{"arch": "unet", "model": "image denoising model", "dataset": "drawn small creatures on textured ground", "loss": "charbonnier", "blocks_per_level": 3, "learning_rate": 0.0029, "precondition_frequency": 25, "max_precond_dim": 1536, "max_steps": 9600}
Rows from block 7, named by matrix and row number. Rows with one number belong to one channel. Each number is 128 + 32 x the weight over its row's rms, rounded and kept within 0 to 255. All counts start at 0. Numbers have three digits each.
# convs0: first 3x3 conv (model.mid.1.convs.0.weight, 128x128x3x3, standardized in use), inputs 16-31, a 3x3 kernel for each
# convs1: second 3x3 conv (model.mid.1.convs.1.weight, 128x128x3x3, standardized in use, transposed), outputs 16-31, a 3x3 kernel for each
convs0.60:093105100115124113117123126166109090170091070086124084143162140143159149124138150153188139105113116123147131128139123127123108133110099188159150203159116171145171164184163192141123170148126174140097139128080137076121073100133108140111095128087165135103164117092159109126113126131123052106154131130117077098164128151083094138166213135176144072155121113106089106149140124124125143080090158092072131089151152087164131135226192120137106
convs0.61:162180127131163102107080106181151093171212116140157174094128128141132118153102119101132132115136101112127087191156171170154185165221187144153190122156171151186182111135142083206187105158115147170189158134193208166183148121110151163143132148146159150157145165129127149138122099139144143127121105141129134187096178187082075121069087138112167148133155111127183162116123140142167161153105110106103097087086125103133086190135167145160131
convs0.62:153158135119152107088093134141120127101092148119095099116135109125166141135142084103097105112118135122136114130123117150113095138143119121131177152170222174229193140151130137192141069150097097094067103090127115117104035062072038062078068067049095120119108222115120148113116181100149255094087121130170117158144125116149134110139137099098177133112120132144135123152152162155148159108135132079160106110051113195144142167167113098132117
convs0.63:112147124141158105139145107121151180132154082143143125118130084123194135148130146171169144146086052135101104162141116120106121148114116087146157089080109124116193119123108109121104082115096170095120107155170134161155151111165169157129185079164146095149167109142119100149141150140131142138144131157075146052129131152143155084160106124148057068144103136170154112076123110091097154106094107118095138148148133083127141109142135109152120
convs0.64:100161092114120059145154145098147079132066116105080155131118191117125137159090144096140129165117067102097083132153120144156160142169151110082149099105109094110086143184093119106094115075103181152171138145167201150167092109100099078116130113120113149125104107124135097130124068102089061086089082080186128134140131112148109118086036085054100048078085063122164157117126124120098123101126128114136129126123138099171089110132149156136130
convs0.65:161128137117159072129117132188154120146099203092183216158123059129074103118124121134164186090095126094145088159129117133159136084101104118122136164111096099155113142164191086127179150089105136114114091039131140099124100093090137086095175127108104154114103135146205111119137133133162101164120125128098168184100010162144124107126160231102119122121119155124144030122155116161120146102085134184194164134193099099113048149164116109111092
convs0.66:119126127144135138204162075102167130150161209160211233179126100049078040121123134161113102107105138158113112145104107078126134096065080139128135103106098106126119118132127154102150175110130128149111138112070125088095103117100097105137165171149119117141132114161146089119155136142115130103120090115104092138102107086112172181071081112081152148142129124143169182173079165161105095162155159135126126144086125115190069142153086000004136
convs0.67:097135115159164142096167129148167165111029170144126152103116106165112100150143077106088133127085141142123167121127129139102156155146145129110105143094061102109106130101130106157113039073060127146094131110105111088113184153150124077095132087077115099092071163114115088131147114129101088103149099113096064100081133122167124156109139116122154073116109072150100157114151183142148135073113161159164181174187169059034029116126052170172155
convs0.68:082072051124133135110155149050105098103129131161138143115139070142124059117122097194160097178141127162173104138148152140162112158153142101118156111106152107140139129108090101093087111070075176130134144073155150086127146133121101114155111144138094105172140129098193174124126157151135061100091061122133114125113167025151136107153137151126103123162091123142141125105156128121121088187129129185157157158130196130110040165102150114124134
convs0.69:144136091104161124135132137075116123178072092129211078150155227148107128139137111144155160118128113122114179132083097096083095136111125137146103087156168093126133130210165110064203178076115114089150119114117127114149087138194118106105170187122137151162122160117170105119120158174097081125112049112053127153138100153135187028108152114124217121164149133193163117116097114127114155178122091147141165127139163212086117153236096089098180
convs0.70:130174156164125157143138130083136153118130132099145137128156139131192164089151144119152157170147122185180134166131178156157189178130170136167148170231207115185161128133157071129183093179136098136114107093127134116086152107134134153122099094169127123139139147209110127105094122136148062198090064147095112142173123113147154183103167141103051113131142115122118069132115084137123107128120155140158109109132120162130112104193098108153096
convs0.71:110113108108153142104115096137145130158164152153083147116087136084085181150106109121103124166178098128081080124124115135107106062081074120088164079059129099122143127090124155140134170163190104073076117118101102107177090108097117080113151088133159143146122129115098109158122121138110115122105082143112100085109154166093093086091061073103145132071131093126106105124091103073088125134085130117138106073114115107133161120096122133115136
convs0.72:153099109157136149111164137152188065189192121135113147158106143162137126095115126131043120183101133140160114142145140148185148153161162141099109150080146094075115087148124148158109129074090134188127172128091133082146115125129141152179159123146127101137127140153133145124144149127159131109112193149156151164104172130095028076159164162148133154126093123133142144130116108155101184122136105131169165177158150106106103112116161121156141
convs0.73:147132142132122153154143149163160158168106105190170193113116135119155108088118135128126141119119126132096108166161151172245183173165113168133169138141129133132142053061073041079078061062071097036093062027072055070097141108121117110107094129137131128161127145134114146150134151146148001194142111172164119186169091123167096151150154143155191113160176119117148106171173120118145146141142140150176149097104136137143137131131145149123095
convs0.74:106061067110129116086107142054089126093146181184126080118107132172152157121171170112112156113147149084098114117134143131117084109097124085077119096046120080070106129157171129183190090109068176188139196151068154100074120113140119134131115146184162147129151128144154151173112093047102085127123112108066189198169104160207179132180159137155094090139140093151114111162073088126122129123129145181134113168129143137141155161146128151157118
convs0.75:058097107095170155116138131149124161114140162165101126094097087091141096086176123088112123100098130114106138163161151144154173152150186152116156151160127133123132132137094134199107127139114132161124114211145117111138124168134143190147118143121145119142105114135088136170151138107180212120100145124117162127121195203105170157180129173129087134186132181132127158127197179205165174136198151114128165107114129152151176126095110165151180
convs0.76:151123170160119151125120152113141146114000090179084181155134060131156119128124167108142090153150117124124144077114078087227102121146125171164115193161137147098164150079171073062147143145138149102123121138128145134130062111123174158074155145106083082120177103162168139104162149102086000142117106119134188179148154194145118097121123116147052125087081142169182132135118150099141149158143121148145150098099090123161145175192121192185159
convs0.77:127148111114189131130127118168131194164178131208230150157124127075094122102087159117119084116148132106150108102089125083156106136138083133112118121078092149076103126140153102120130132130145172133172135142091182165152135117070137124095116132108128117093103129096133136071126143095146074053109044124115149131114100073128100129067081074085106057138103019100118105086121137119091128135145168142111159135148137159153068076157072072152120
convs0.78:139102059112132083162138108109136138132172091119103131112156106089175149105131090134128116121113150146131154072113104067160144126109094159138192131155166142111155111190105110201138064144183122116159132110131162092151150104114146055117104117128153165113119118176163135150124149093132071121118065089154137133108095108124075095117147167104126159118109156144173177157249147201174170115100119116189168136135144103127117111082087123141155
convs0.79:122148168130157113164168161098158115146133110102119111142103083107104068141113151179113080110114075116144134152164137150178107140138117117131133120095120145131107161172178117153197119130173128135147130046148183135145141111103165112084149149104107133098133081110141078106112184166152102186122152133099089117096059068135147179163088072128102157116108145136127146175188188196179140127110152157185167142157152090126151083093161099105106
convs0.80:086152113111119091158147143180143160128097200144164151110140099124132062108152158141057114090082186064193167138155159144134127162129117162173114142153129140118112140123139121073136120122138121143155126076077108139124141162144159100107140077162154125145109113180086135157090118143064109136123156154148083149132139086121117090077134145108140140158110071114125115167089110155136152122135131148155131107072106094155107094208148066132096
convs0.81:140197079153155099103085155096110083101150170170214154152182120188184174168154150103124122094146162115164172084126131102134089104123126116045077141095131119103117101126117124137133187145136108125120119139110111171107142161069133081096124140098117165178083109109125090151110150144160062115107002086112204186155184182129122104094137194104124075073174087154102116165118100114108168053083207066133176089133133185140143064138177129120212
convs0.82:193188136170174154139160120103160087098100102088061091112107068127115117156163166183154180160177150153134123140123143151093101173144134124163123118128140165159157086038036065139077048101017159171119138078086137098103143145143142164167123193170096112110151114106111137121121101175086082131123119114162155173184172181164190200164185163160165177148185187071087131039085095076076095099139150121152095148131094103179155153125154137163168
convs0.83:155152181181186146171115141109121097108255117033162114100148140127149134124124094130138129113095068079118123094104148091117149097135139111179151128095131152159128099046107149074116140153161121139127111129113132109084121130175183166072138109194136117108124147152099144135154122125152169161139103141125154183098127105115108096195123146149164132166122167114071151163092120175115147127119161097115111089129181098162154106214224125099118
convs0.84:114079111168193074172193105167139110157164138161129172095091115100131165102116182099144137082072165061156140168149163120130107152084090153185164162140169191180113187175107208179059175150098166137130109133125180124117141145161087142147118162160130135154126145158118122137119132099075093135136111153086053130079070167150077104177149228138137134155174171137142141170150138103152173096076096081135103071078151150191122138176122097119139
convs0.85:094142146095161148100150157120102070228106091166175144169161203137176205174139166162160092128140152143170109174145132145145119140095155108124172125141184156206163177112058146174099145157198158083078169150090143153178100078096099151108129109090151112130129131133110138134127114080129079072154106108155120059136179173136138189136102142174111139092173182164152114175129082149129125154131101134148099126141128121134138083105156105067069
convs0.86:107137068135156078111124054163163125083112135110129102091130146128154086149084118149176141134137126178128113110121117108151125136130191137124172126064112136130081089091059120136119094125109127145145108133133129177096098092138080139180077135175107077109146113183162076134141119150116114147112164090119179137123167158101137182121131153102079106112139171124140120148148089178115119120157126112138083119152142161101071106092172121116179
convs0.87:200157148183183162128189163111142092088135144189230113116194208138114146113097120131112109143163150129174150188124138159115120168097137121144143135138144101101088134055145142073087149112158131184128171128121186165215157175145162111123182136175141130141173129138132149106117100142098080073074118102166125080152207144101126167185144091202202122171206136157123160060130106110093123114149138137159122096102058124123036139184037132158097
convs0.88:075123170107144125142142128175146113173074175084073163145098093159139157168155149106072110111126109114109097120100149095130119116130105137096130128106123144140141135094133078167167154183086119137112112140063120110139160101108168127156102100124135118105118121154139114120120143103090123143119126147144082076114110135115143194100132137166187096156122099141142140131110093170109121157106147160092085137126047087167065241094031139004066
convs0.89:083072078122074151110116119133137069145198117132160134139136145119118138080117100110146159105165135133124109143134142150130144145111131133155117109167112140122095109149126115160111134122119157160162165190152163161130146115123103097111153129158106126092107164132106118142122103143096107122103144156114123143110075115086093091166140129141049160181136108149156133182175145156155142144160132126194182097135151115139094142149152131182107
convs0.90:168196158157163146135124096139206125124162174125135113127129136131124134115122110192185126173113107120092088148153145113139139126145141101102097088081094135142166139169119137171134123101090116113084107136093124127109111151150140148143143126104141131110103132142105122138154076109093013039091087127126107122115125127090120144121150103198240168121160140213186135215161154161144181171171107175203174134140166121136131122110137094144155
convs0.91:141160167157145108148148152123144144179165123105148174124121120135102124095184106111116103143146121122109117096117083098124120096089142159160156174137108155175119089138162114132151139158105152135142124191223080136113136202103155177110152123138160144133175183109173118169132107108116165096129081105114091121125102140172107168145118118163143126111158112155117132096173159150106114095072139071176092151140082146119148158152219135167104
convs0.92:119176138141201163122099143114165135156134098086141073137102153123149127084146107116101169142178161141142129115135117098172153113053095157118136098096134138150116107127105150114165113173130181225182223185136127228160144153122139136162142187194163120134122141092187126174126139131093090139143130124158149143164145112137151113145173137208232191179214148117151192176122157140199138104092120097129122120121163173094087078163092124152128
convs0.93:156135153169209116073146142098110139129124197101115048162095096128148160130121180155103146112172129066088116196154155115161156109099138154147124192074075104103139133135084113096093117123098112073123116053117164131112125101146150128077085109109135084162199125110159122159183126178092042150209154163103161206117118165177136129116130131151131109118132112132163206126112149142135187130133145084145123143127112154141140162148147135109137
convs0.94:154094123151132067125100132152131114127183104121172113118144084151108085153136154156145136137131063144109158106163160155143138153101089091144121140153123114108168113123122142080085066138169105109103111130154140133072116094123134217125065128168121169131143106104113138151099113110093052117106108130151139113131121144127079146098094168081176154092136145112141103120167118109133103143138150180137089173108084035112109173105097141098050
convs0.95:143151132141146152114097123121116155128133122117194159148130142063116196143118140155157169130155141125147167152092097108132129105114120110133107137132117083056058098170140148250218144195139123110104099035111115132108100112126129167142150122098093129123129136146114126091147153130167179155197170117167148125123208204146109115066106116100128089130141118156138181147093092126089117148174129121118073149142086071080180120162141163156157
convs0.96:103139101151153095084092039102164162131142086144154176165143156116095111093165095059091100094083109139132131106152141103152107134167128120144084120129112126065069137116101112120103062064119119117137092093128133125164143179115157109073125145121142127099108139130104155137109118102083109136111149205153128124121124122142135040053066060099119080058043077122101088099057124050077140127088110096112174118151168061106087147122177141139145
convs0.97:108142121125132110113112107139083148097068115137095138140161186136129165123103140146101120084125121098162124135145108169134115153103135086113179118123152159151140126171155042150165127116137109106084138134104089123143093106117129066100123143127150111140148113168172177116124089123121114109151116088106099083137126094125091087141156102155150091102124152147091155143078120106075109126139141137153120063134153180164157171192111169188152
convs0.98:142137106143163133107153113159148146141161148152080105191193155199180134188133182162110139134174186127161141097118068099069069080099107140128145125183149108107150142145156196218169169082140099170106141145071115108123136117136128089112159117142147126106121078092118126110086116148129190150110112085086206170132218178072156089126134091163192145122145093122101140107093090135130108097083134067157126070119188075116115088080059151103108
convs0.99:084084134121130099152165104150154188111097059110155080143138185113126188147219202128092123102122139080110159074079169108087144126111154205208116168173081117132054176113127168121114144152147116087140108108115094071161136125128132080135135153157069110147110052176094079133156172160177182140115146151116067123133131134169158095109118123151165119182148063155092138174138105147112087079147167082074121150169151139145238115163227131158136
convs0.100:081108096107068139101117139092087134118016177113086179128135128116123139102145085132146121126103073129096138100137097104154108106152085160122098134126117122145103113127125108165111171128168111135117100101149114136113094123137107117106131096149030104028051114024000063044159145139123153160191162130122161164116086127101105132133121157157166191170173242116189120106126117157152104131136140113140133112164153107100118162108110156076090
convs0.101:127136141136182159120173175127099093123136120170139205097127093111112126105093194095167077108167170090140146091108157064061126120074177137112157183174121109118143147145074136136118127127127106123159108125167090112144134127096123199165096156090107102129156230135082173148104092062133145122117116114098120120141152126112235146134120144113133139136123150097142157118046107127127120105140127112115162121061071114134096094032124147099121
convs0.102:147154136151131106165116113172179129114145143040095139110143073156138128190153149080111118068112154111119105103138134111120127148135157145151098132123135137117127148124155100104131127058104114143091117045124132103067146100096135085157107145161114093130089105144171154109110139093140147121191164113130163114135107059129107138109147166101123136087132152111155107074104112108084116111097114172106130191156156060095083109127118149187105
convs0.103:108153109071124106106068100153128145114112019113198132152168075132114054112115102122123094143094107169089119097127152142140133153149146129181169174118128126112126117063141103047160131047099112109132120116100131173144122130102136128107134137108143132123168116167137090109104118134149151150088162137044158216175152184106143131120089131079127181104117122152208132138112133118155185134120112154089132100089112094167146063214067078084122
convs0.104:144119131145182120134156124047073078111040088082093107099123113138177153114120113128164133166167135190112124121118134154126147102107106170117122167137114150124133172151156138097151198111210255113205200163254233236233131099122120110121114164149090115119107172092152097103108163162100123083145127154155127112149137110139059082101139108090164117084153088111136134128101141114101071071059056099144142071110064155179141147147190145157157
convs0.105:211145200139111147162127094121169088119143156117131092116182147124108178130132080140130130094117192118138092129153116125156126107183101131133130089119138082099145083158082118169154099142080092077106124126099146149110129152162161145133118129072177138124102169214169125129156193113195225202122167173068136181052209132105108078121133168087160122159128168171107097117160143091110163162154121120129100108138179167177179167042100167146164
convs0.106:120160117180130107138078104147152183171071106205141196142139106075163115118076109101133168182093109116079146113140102133034049083063129084110119127187154102169105111106122126127119119117062149162128102096160114154093091101138154117130113151138114124098155085148118132111130147165137185174179204112119110131156091145158086129112149149133130085119092144141197132155134147170140149123151135150206155165174144178074085116208143131171111
convs1.60:075126128095074135139112115095126146093183163094136143113116133102036123146171202162139123184115187136129134169194148150156154163154112149168139158068104152153097143099139104099140107052091159138175165121091162185143158193149106096150143145145152172114109148077132134089089149071113171116098122048180163170158138115130157118173183145168197171164168124157165145148115131172132128123173232122088168150101211120114112137094097146131113
convs1.61:166154155103200120119104119143138161167125120161119105090141119101133105145145167147146062095088046118097110154119125097141071133154119104109127156166143156155117131094107112091093060069117135145113110109083079079083171164160163082130147148125148116111144103096093094126161136122116141132099127119103130107109121115111136104127145153112087166099123117111143142119158137125109161161141104169142076100101103169134154143125130109133139
convs1.62:083107104092067095106089125134102138117092107134104135164171129126127148102148087142112172138124146118119143103086077094107053097082082170147103192200146107154140164154181167192184153196170139112086141072114119068127086101125104077150094101148164164161157139169134129169103150141099093084110091116139141142151143161119105156154150161138096114132096109119159153135170142145120105147194129158117165179213158166165167114086150119121134
convs1.63:090100140091125072037095080119136160127127126114112152151185125167133099136126137147158140146148157113137169093082142101067170130139116075097111095139183141148093137120131131110125120144150088124190087170180135131098128139032115156153085107172164177143152174163119176150120149118108125119132142132180164162151152131132108138181153117131139141164120106196196145164138152142118122119103114165115130093138169106117118171178166162164157
convs1.64:160146151150121157152142129112120150082048101095071084154167154178215169148147153140145101162173156082089089126149124111143126145222155149113151184190164157147196130115134151149152139105126095145135135133139095076141142180136160196170149124123159187120116150158134196142149143152156127098157138163123142124173143144161120106114144139172162144133135097157117107124136152110136121083113096144137106105071135132142126140163135185108132
convs1.65:125144186170132131182139103151195230128133195127124159136139092164142124169113101167181127160144164103128121222188239163182168150144138084014135141062117123171153133145128130141145136114114183131161082096109150054130143159176091116150101140166140155101132114119167122114136115095099106063115135042123133170173129170172149158163167144166158152124108136088058071132103051129175103101031090145136101132149118163180141171190143098091129
convs1.66:161159113122076117187187170082107108130111098102095138142113094133175196070092130112137210144161154124012041120139076122136119114120107102079161198179169078114069125126143125106137136068107131113159124161139094099105135155158073106141141137155136123093077109148127122125139180117112111100101139101095085076136099118085069120088142176114141135131161143121091085131142162216165111115083098089141158102152154124145145154125125144144074
convs1.67:113132140137175157110138144101083100145083099140089114137122130163131134167170150094189131160154135135129162141139072128148071140105128231165164145181115103128103088130165102118188119192188170137124116086121070132169073092134111068179145079136118118111135137164145132171128128128092109110128121145175162147140104095159130084132124138137102090132101077070071099089092065138102115154118174103143170138194153104092110134127134077099153
convs1.68:118133182097172146171190149118074161111078162153172163144135100179192064132154075109173119122076106150034093122117119093120138135140084142115150137121132164151098110100108098101092104070128184176131215133084163144146129093083167153132173207141151117086158109131164135121125129180143139186131135152133146138138145135101105104114170104104088109096103136165141148134189177161170148160120143173094124145104158125121095133117108118080099
convs1.69:088146132182094181153103136123070079145147097134128157094117130098141159129120160103087183137018069121126053171150052115185121138131137143189095091120129125141118123113158109115099102133079137129110170170127123158125100109123149127144134087123099127120120144173096114121120134142119126134101091121206151126100111139117126135098130143203109097187152136106163150126095147077102100129114125169138089145127132095158166127051091195172097
convs1.70:147155120153096143182188125128120121083064105089098117169182166103126184090107150094088068137136145128106126105099088118073115115126135163167175111081135127119101133173161119109151128108129098102114094129099132078037115107152143134171174205145119073115099128136106093124159188112125172140164148113152208168136162181106130154093096108131145163146142092113111097110121136148175121144198139110157205119140157151149150166168145184222136
convs1.71:127082154097038119122102112157156141071045148109105130149165125134182192130144160172155153199158147155105131091092136082079116123084092113116130112151147088126119177147098190156130129130134120121141146153162166155128135113157152202163171155128153165128133123108109152110159166141098108128106133117105134112130161149131137141120147112145210173153160154152146156153179145153193121110091087091009075172136126112128114109112133105127133
convs1.72:098000102146130123112087117125151129097136139090051083127105140123155066141149133149062043122096040107114101127109101171087106169133148108141166122135153158157189118087131067176147112167140145104155158125111163129141133123133141137146142140163087062072085111105122152109080030128134096113168174097111122136124128076163139091145173125130105117094159090102062101088097124063123173072102141078082127145158157143159164131139164126217197
convs1.73:138073098115103097146120099137157168152151194156153156108069124068034100096062132112191133185255174132166146146128152098071145128139133153135147139164158151153155170176132163165172137131136098136101100136072120107085174181136164170143174127114180130168152141148162175168143131122140195138156162137163182130149169137154186180091097065097113087082072087132110148101035104108072112142173163118152148123153106099142111126129132076115089
convs1.74:078156142104147121154143152109109117191107103135148131114149147096124186154143173141097143061108185119121110152158173221108185156099132138140099190121047123112145115112130029098137106129108168137165138155112123168183124175114183106138109104121117162135086125098080069111094107117105141121110140083114114118103166149148125113132128185167115148116130112177148124135080121076064125141116083118127163133146160119100128074113123071092114
convs1.75:076115121103164169103126115150177148194150153174186164120127100144199128073185133141156146189166162124164121132141163154127120158148152129076154106104113102126118145135163128087187131157179113053106137066124149127136080097115047087080084084093142093128144030122118118156129134156096149115095140110110130124114123100107127099092094094097084125117103132143113123122068087162103132112194175108141139105110121140176169165185170131144142
convs1.76:150120111122125162134116159122123140074083139117150127099150165109093109135099117134159150145094149187172135111156159107055161102098124116110115126041115147164129111121109159166075136115124112137105104136086120145105114112095072099138090170129092079140111144131120142133102096091105141160099142119123104139077088130123092113133185181145151173150185166159115088127128168117149173170146165127129140132106162117144131141163129145125122
convs1.77:124097140082131130096067122110056095092083156103095149145117101169137124145081030162141158162121169169167183129138118118061112174117136114121134119125128119102154197153160196121165149129130108111150103080160117095166148113104155162084151150118148152095200186171155144137168163172183155165192163186156168186140158170164165168115129128136149166099139130125039085131096125094092132106099132104138136127109090147110120142115080118114115
convs1.78:035044065064054109104096115153096123113059100128064112095127058126162103115160126099118142157166170165101118130160170098072128147128140107124151145151147099116092099122134111119136100063096167150177139151124100140123091083065073150109124133083128145117119110157099118146124126137136185129149158116118143121121118089101065113162106154127144113148090092135132152138093154173128138115118081096166109125171152087141148085165150129153103
convs1.79:144159114152205117161159142129120085081107121105132106150145128128091099092132123103129138102067098157111131121152133146142163128147117112143131112164183120136137134150189127097134161117126122135119161183133079137086097119104146206077083136128101126133169186159174146145121089084099160116082105118117102105126117127154100082100099118116168121171153133143135140138195151128136150121123081156095103111085076127167135145168169119107156
convs1.80:110172185184174120163097151095137132120136110150128118092148114119108096094156089098072134096093154121144190191078099132043107117108103153144112132108121103094104089150141102166164128152179127090111068113144121124161109123150146141154135109113157168138077152156123159124114161091102139101089105114135041064124045063084068067100131097113088141105139152182201177206105100187141157102135159166166114181093107125107077100098124111125139
convs1.81:113144192151094107137135104084088079100101170126096117163080119146100112129082046127125088160177146170151141156136170093140197093131117077110167107142119122110128139081155111143118117119073132194179159176137108115153119152132123093145144103102162135125148168118130114106086136107089122106116119083160110096141076126148118177224190118159160152109105154129121134113096110137099111168166131150118104152127150134105096099157123107154149
convs1.82:145135132110061066118128140130106150133088121153127108121138168099107134119113164112119103128136108100110116127154178136131144171138144129110132136115158177138133126106105111108127097098107082102091082081096126097104097056076070174125107116130116141117088095104155123137144131150157142113106141138078122153119132114157131119110134174133154143149131164151145123146160146148147122171158155158127195152186115096119116112146127120116111
convs1.83:117106126099036169164130126138107138100094123107131100116178137116174154111132129058057142131103131121043091114071062101080120066106130155176097147138106103153118107181149133154144138130152145143145137177133143126143048105144081076154158091105150136143145176137157167149143142120086128150175139138173134121139138133113125141148064127170143100163135095103124142198179123154180147152177138167232149152190130081096129075017099095047132
convs1.84:133096093178119104153182141151156170120136138139122154095183127151142137117145088130112152155177194127155156074085081106145133127076113127202163152173154142112154142114172152109134128108149171186150144151115168125112122137139086147203128135142155154118126082094105058109153147146106120153127138123108155093118134126081128137139153107125117111152129145117107130117098150148096132116123144106177167101166180104146134165164189139144146
convs1.85:154012105158074116131162141149090050130149147173125154057092125100095148064063095120143129121106134156083138078099099107082135139096089138096128131051112164122155193168115162156128130123142115145162102106137132085130161135133163128194142142144090159144132130122110154092129122118117151143106101131122112101071094122113118100107149125107113095169112105144128130167133129162191154140138170058150180126148123130154145179201189180187154
convs1.86:108056089067041090161073075146145101154081102135097135185195143146143136116061117096119163113097161107101116132093115130060111127115100144111118141214164119175104178171129120110134169125121144103160116163166078154195063164170116145176121161182183138127141162139116157163149122121068189197116152161148147139107120114147152139129161165156111148105138140148167155166176147119151144144134143131124159121076109110171109112139120147157127
convs1.87:080095044104170063045057100131096143141117107147112096126132105144148086115203146162174144117118094160213171115182149149144121150140152134082107115146128139061098117121116099160136070172154156118121134052129164101133126138116210165119143120095150130111109116110122087107153137105132122103124108151149124101138134068149121112148191116106139150119152177114137117067115109077063148126120130159188129111100107148149139118098166130169160
convs1.88:092136100113109144102116143103144112140135083119120088122110103131138104154150099168143069135149087184113103119106143103081148100172146095101206094191158112147075149154174134174102147110052113127124134202178144105145154176101138107075118150139100094152132146158136150119093113119129101175108073184103125122070102102122087138180178099158122083125105135168179143110121185134186134129159142125184201171161176163147101171176080135108139
convs1.89:114131142108119132132160146114110104103080147159129134113099096081087079094115096064106139046086121095064122126139122118148106044085062136165156120118190126143144128101101137144117166098128148152186078034158134092161105100113087063123072077090110147135127131144153113124119140124131110110139111155126071096125111110141152129117146142124135125146152096170154094169190177131121138073122110099091131130126116141131091116129106108093113
convs1.90:160123124100069108145038122098109122108119120121140125145120109124140139122097075132110160059077071131096122131112110121150112149153135178077181101058131139080142139147165152063134182154179080091105067087086101116111177100148117115091136086122121158112135157148184152151128178176155181098138170131164093116107099121131078099136104146072048063130090094133088127047096104130093114138153132178167125167102112138189187148139121126142141
convs1.91:113074124141113176099169133064102130100083094120089090118182141161219137127146122122169146130159118133112123122104138150160120112171139123130154194097093173163127141162122151146121164113123130151168151133141122094164122151098144138093131128092112087146151090109173088121139136122148121153126115130110081103112080111108132123125101107118124126139112142175182191188199163143104109152157131219129075151151094133146126113134144164137154
convs1.92:129115119076004075158103101126120111129039110141140110152152144164140162139169145060098089086082104102109110107157163105147129100141144121086110148172135135129141116124076127101108131135129161187133133133121153134129132123118095010117118105081136134131128154113151125168134171120182221086129172138146129118121053068081075137132130139121136119148140146142133153141199133168101178134140155155167177122139168138135152119064111168074187
convs1.93:177134161166088119146109173132093114099022085109078117154160164157154133173147163122122083091128095132102076076099071148060080126076078111121139136126128117133132134138131102075117129112146098103103091150113133146158131111088113149106061100103143145142173189128160176156146146106163176129142175136104146144100145155098107130138135138142202212132162136165141118139104116111119124080099080126082145113131145102148155121139110124161101
convs1.94:144108129138103099118117083117094107122095126085144150156198148165198107146122146120088102148098144080080157114112115109174170201167124120185112166141092155050080064091112125071078118097144141170112216157085097104147155136083137102107066074118088082134067123121105167117183122114171154155164208166146196142145119179134132177174099106129088150099155186060054131099120092098100064106133074105126113101097115136097130125097142102154094
convs1.95:187164197187186211139160173104122164132101148130103136063151146043163160103145196113101108054119099084098060096087101144142046066106062170146110121116084178137113123167171146116162121102157160152161086103099165130157060136078066179090125121080124101094158112079113102134164122117122138111119090126082103075088144100116139073153181118104117110115140098114131156134146119100104101108120070128084075126127082090097127143109118118072133
convs1.96:114142174135109136154074104127123128153129138127144145154110147142165130145147166102106130120109123103131138151118109128096110104096122142173159104116127144090156112169173131139138123119189094122136112072106140112130133153154082164144110145147112104122098119107127079123088101185112105169156156150172124080122134075120116127152113116193176160164163133115110092148178128162150149042073045033117099116094088108151093098134134135118162
convs1.97:172120104127079068119129120124134114147159140151121129128147129056092123068048094173165202102155170130219140112143132166149104177180163130100078145193129093138134130111100107099140116106085090183170096122097141113134083127140093123110104147087125121113122150140153132101106108134124146145151205140064118112058051146060087135111128134104121111098121090128122131078124091110136137210163100194124112179135099169137114138136121108164143
convs1.98:178165121215026097165111127121132124120126154118114122067122122097153140121140148108112141146087096198160159135122091173108132143123133144170151131105116148118135091174174081126136129182160149152102103112129150159156102132139089116112149118091110096159108108157151091112201203163181205150162152160130114111117071110122113164108063145134119127135112111118101114138120081132121083115128094125148118172184140142124179066099173152153189
convs1.99:100122127051136204116177147123077117091134147142147159166147169148118116114145134077141167031117158095170162135092148147104190197136153098123182136141116139117107145120144063149136066138160154146152121134112166188175135152174184146150143126200139120127159127100138138086188180148160142137103145150161143162064121145148113124089118123079115123111153118125170113179154087127060118112102112163145104103043107101121143069069187119151128
convs1.100:168148208154134219119146209107125140148135128164163154076191129154119129177159159143052112153085109173122120122118153105104139079094121123097182118115163139115152133102118139143157129142128158187156164182126138162160095122125072117116166131107060102134094099107094078084103104133155087157140123102108094182096133142122135160105111107126116098160076089178120112179138153153153113079197173101031115152145183089136150115131090148116094
convs1.101:060061115059068135094114134104099091086094136125116126141151117150138112136098115109146122147108111147094062137183105169215148165148135106202124115100127117152149118108148116111102120100143143106127164118080202156111115132099135142103175141150135121134096137136104105162120078104073086135093071089149133110090118109115126115143119129133092104137122093123164118145158118156150135156164117159195139140164116100102130105086131143081137
convs1.102:128144081133184122145125067114105053166128148142137096143098089113135067115124097127070108171094100103123159132114131136136094135091133058126080139173077151115113118137138100135113082147155129178076151127068165134092075120077140170074154153043104099156127123136096087091127083089111084108123127111139138203211158137239129122136127150132163184081130176086154176080134132054085134140133128133130066194168095142150151138096130116114157
convs1.103:164154134152117126167119200134166144118132176147143162142182143132173187130102121151150057130114129097119061133088203200103193159085188103102213143107179123154175129129123116166152106144048153151175099146201122204159142204157133166174133113172108106126116127127100126101118107085094095090130114137103093119114111181141092128099125082089123072121140100114079120108067140078106121162144146111095152179155122119123111121151105078146159
convs1.104:130131160156106139159204169144177142127128152134101156146184126185184126139138117117137148102129113148079110160189156154189179166199184133137154164196129156185105111071071105107073041041082105080098097051068096076118073107075139158097113118071141132168128094130122114115162153158134082135152134176087135133121180132122128126154133145161120148169104146125123135133165135133159134128134099157169146098161086128118139126120158150064172
convs1.105:163122133165173118119094121115154140116132126109120121110103104138113088153148109145129108121115122147190146149200162136142144179100139082119114138179155145126148145097111128119125078156128168138123135105153174151132129091132111167080055083156135127101147081108138097124141115125130116087139129109142181159141175106162177095101125109082162121072096125136146122156164117083120189165162161172147188173129164138130111110180148086138158
convs1.106:179202177132110168176213147094146135151171147136180144094143141114152136138108152141162140196189150119115148123185166141252118135151105154128143141117191150163165139121115144110135152085121136178148178146085141078141118137099123151124101194112129113141153171159147127168125135149149074144173157147157141127137137170127183179093098109098142139090111131148087141135091146136117097148183142144084122167147168101113130129124110148107161